{"model": "image classifier", "dataset": "drawn small creatures on textured ground", "train_examples": 101725, "image_size": 64, "crop_scale_min": 1, "horizontal_flip": true, "targets": ["creature", "colour", "coat"], "num_classes": [12, 12, 6], "arch": "vit", "norm": "rmsnorm", "norm_position": "pre", "activation": "quick_gelu", "mlp_ratio": 4, "head_dim": 64, "fused_qkv": true, "bias": "all", "qk_norm": false, "parallel_block": false, "inner_norm": false, "moe": "soft", "drop_path": 0.15, "num_experts": 8, "moe_every": 2, "expert_mlp_ratio": 0.5, "slots_per_expert": 2, "shared_expert": false, "patch_size": [4, 4], "conv_stem": true, "layers": 16, "width": 160, "positions": "conv", "pooling": "mean", "loss": "binary_cross_entropy", "head_dropout": 0.2, "residual_init": "zero_last", "optimizer": "adamw", "lr": 0.0013, "beta1": 0.95, "beta2": 0.999, "eps": 1e-06, "steps": 8600, "batch_size": 128, "epochs": 10.8, "lr_schedule": "cosine", "final_lr_fraction": 0, "warmup_steps": 170, "weight_decay": 0.0}
Rows from block 10 of a small image classifier, named by matrix and row number. Rows with one number belong to one neuron. Each number is 500 + 25 x the weight over its row's rms, rounded and kept within 0 to 999. All counts start at 0. Numbers have three digits each.
After each neuron's rows are labels from the 100 images, of 14976, where the neuron reaches its highest value: "responds to" is what is common among them. Only what is clearly more common there than usual is listed. The data: drawn small creatures on textured ground.
# fc1: MLP up (model.blocks.10.mlp.fc1.weight, 640x160), inputs 80-159
# fc2: MLP down (model.blocks.10.mlp.fc2.weight, 160x640, transposed), outputs 80-159

fc1.51:472470466495454521495497475528474513541528487474474524496531523497469516474470520494486475510418514501489456472496499486513501488506509529530502458536503467504531445517513487481470492490491476531537492474512506530466526492480489468542499504
fc2.51:461516544517494502479480466477541491506543492486531496502467511482538539505491514514529460555559541426515531495496532473496492491469529510487512509495468496509468553479507498495445531509527500487452515549533469489475480503481486494493494477
responds to: black; plain; starfish

fc1.23:483518493527474484509553483530453485539514527509482458510511536533472513515471529473517497522501459522485462515510493491493529493502500501524499502526466511499506464472470488464573519520522538472471526493482475482508500500491511466510522494
fc2.23:514473486520483526511496450457451515489468526501476525488490488542456477499477484511506505489434519508517488468498467488471518514524456518472527496510528520500522489489531514495508494464481534498500516510537512502510511469488492532478474493
responds to: turtle; plain; purple

fc1.434:480517489532515502535551494520503476519529539495523497502511517522469487492488515456514455543500502463530485509521489510487528496497508507482507464463519485447524479493472484475498524506519472478505487520517502497458431541521500477460501452
fc2.434:484523487499491521466467486513540520527491482479485502533495469487479513478514489523511524475536516551511521491488535493489447481486500522480497500529495523560494532486505551528511487471471513500477480506478526504519569502524484507561524525
responds to: turtle; dotted; purple

fc1.157:529503488499470491484542464492520472502484533537506458472503526477478481525526510479506485507497488493548492503489514490492518524524496463507519516535474471456538487471489430486486439521518511504529545550485514502504503511468526455530491473
fc2.157:503537496502501503525531433446529518472493504482472470513487501489499460509494494503524469502482553489484518502501506499515501521512518538515489516526484546502501512465504492475478517483497493472503510553485509517499499518477488523504506500
responds to: black; dotted

fc1.299:498475471519487456481503509480498482465544507504511520494484471468467534472450543453499530484505494537502465495479511460438498528519493509488522444490513467519523453542506504469485545500532495459473501528474488492499489489513483470512486514
fc2.299:518509534462535503527486444482521518468471473487500497489485461495506478553482447560540476482499490479457506506480548534450519509525467506495509499494471527539483517461530511474516514514520490547487503513503535479497504477466517507487468515
responds to: beetle; plain

fc1.455:493498480514488476483540489524443487538527528494476498502537544535503561501491502486490501485443472499512483520498489515520472521533499533488484461538489470518496444491492473505499469498475498524525500473482489528505487497483473488515524552
fc2.455:452493550475491503480487463494545483520479466494500475491477520481520525498510511530522506523535480481482475540467498461518520457470517524509471513493478476514482534490551532494440522528513472497498512543487438473462499513486516497529476548
responds to: black; starfish; striped

fc1.580:497521477490459539494528513470473466464528488548517467449514516512459516463507504485445534485487502534518500511486464492480548468470531478495476462495493528454480442504476447475462488516489505525511469507466532493509495522510478507533504535
fc2.580:501532561512493493501494513513470494530510532495520478508510511532522473540490512491511486532474474467528509517501500523460513504499521523519538516480507516536532492556498479483520515485515511508497462496542540526528469526488490466468508512
responds to: turtle; scaly; pink

fc1.289:484514493503510503503573510497493485512561522491510516517510534478479502494506508477505466484491502503522474487501516527491534508500500494507527480471479477503505432529470462465526502539494503478523488492467491474468478538511517478514540502
fc2.289:522466510495475527492503494485442531524479526522469505469522536539450485516486501537488485535471478478527526511483478502519496477527495498521513493518512487516509512515479469482484442451502518500519506480516555521499501477493496455447462482
responds to: turtle; scaly; black

fc1.318:492467495520478504498531529513502497457516540533525485479539547478479490478475491471488498530513531488513483457524524533432492501539494510534540519458469499487565523466497480457484503515523551481471520511521503510519508503496489498528485535
fc2.318:473525500522518489520481482468506462524501473477487472524472502447516527508497488516524448514525521451497532538493506508522509464480499527521500520511505508539482535478471451497470498467501446499502494486485521531472480520470446506502501463
responds to: beetle; yellow; orange

fc1.552:510510506492482503490509559529484465476553549509521485453517506511511501483501503485489489549497512493500489521495518503497526507455505526526517471509492477474529534514477483499532513532492542450478502513531499467529453491530481506449537455
fc2.552:515489494533503538436409481489517525562482494487482494528497475508473522485505493526524478518521489462515470492489470495494470479507518488500514518507550495524481559497514524523516480528495500497445464457506491491501542498494475477525483502
responds to: beetle; snail; plain

fc1.413:519499536519505455485515540514515531504539547503548510508518498502525488508485546458514515534538510463493480460522524487476480500487513473482546482494467526501537512491486457489509537518545539480462483520486509501542527515517520491489500462
fc2.413:482469465495489557481440487496525473539487465466450515478469495469482530472521452524489504482478477519510513519480480480526533487509525508507469477515517493516477501517499515537488485512469489487527476490512496496468526490505477478512485538
responds to: beetle; small

fc1.191:540485497480483476480531539522540473493485516509514483485456484460480501508479519506535504508473501498571486521513485498454499491471506517518541516491528473555502493457532461502483464480516532536527566501518501496514523476475507454526477507
fc2.191:478511487508526518494500451450524517473500513476507483518494516473542462500491479483511477476472494497477508483528539510518486518524506531520485542530497498519512493486509559506487474487471466486482522530502489520493527522474506521509520477
responds to: black; spider; small; coat: scaly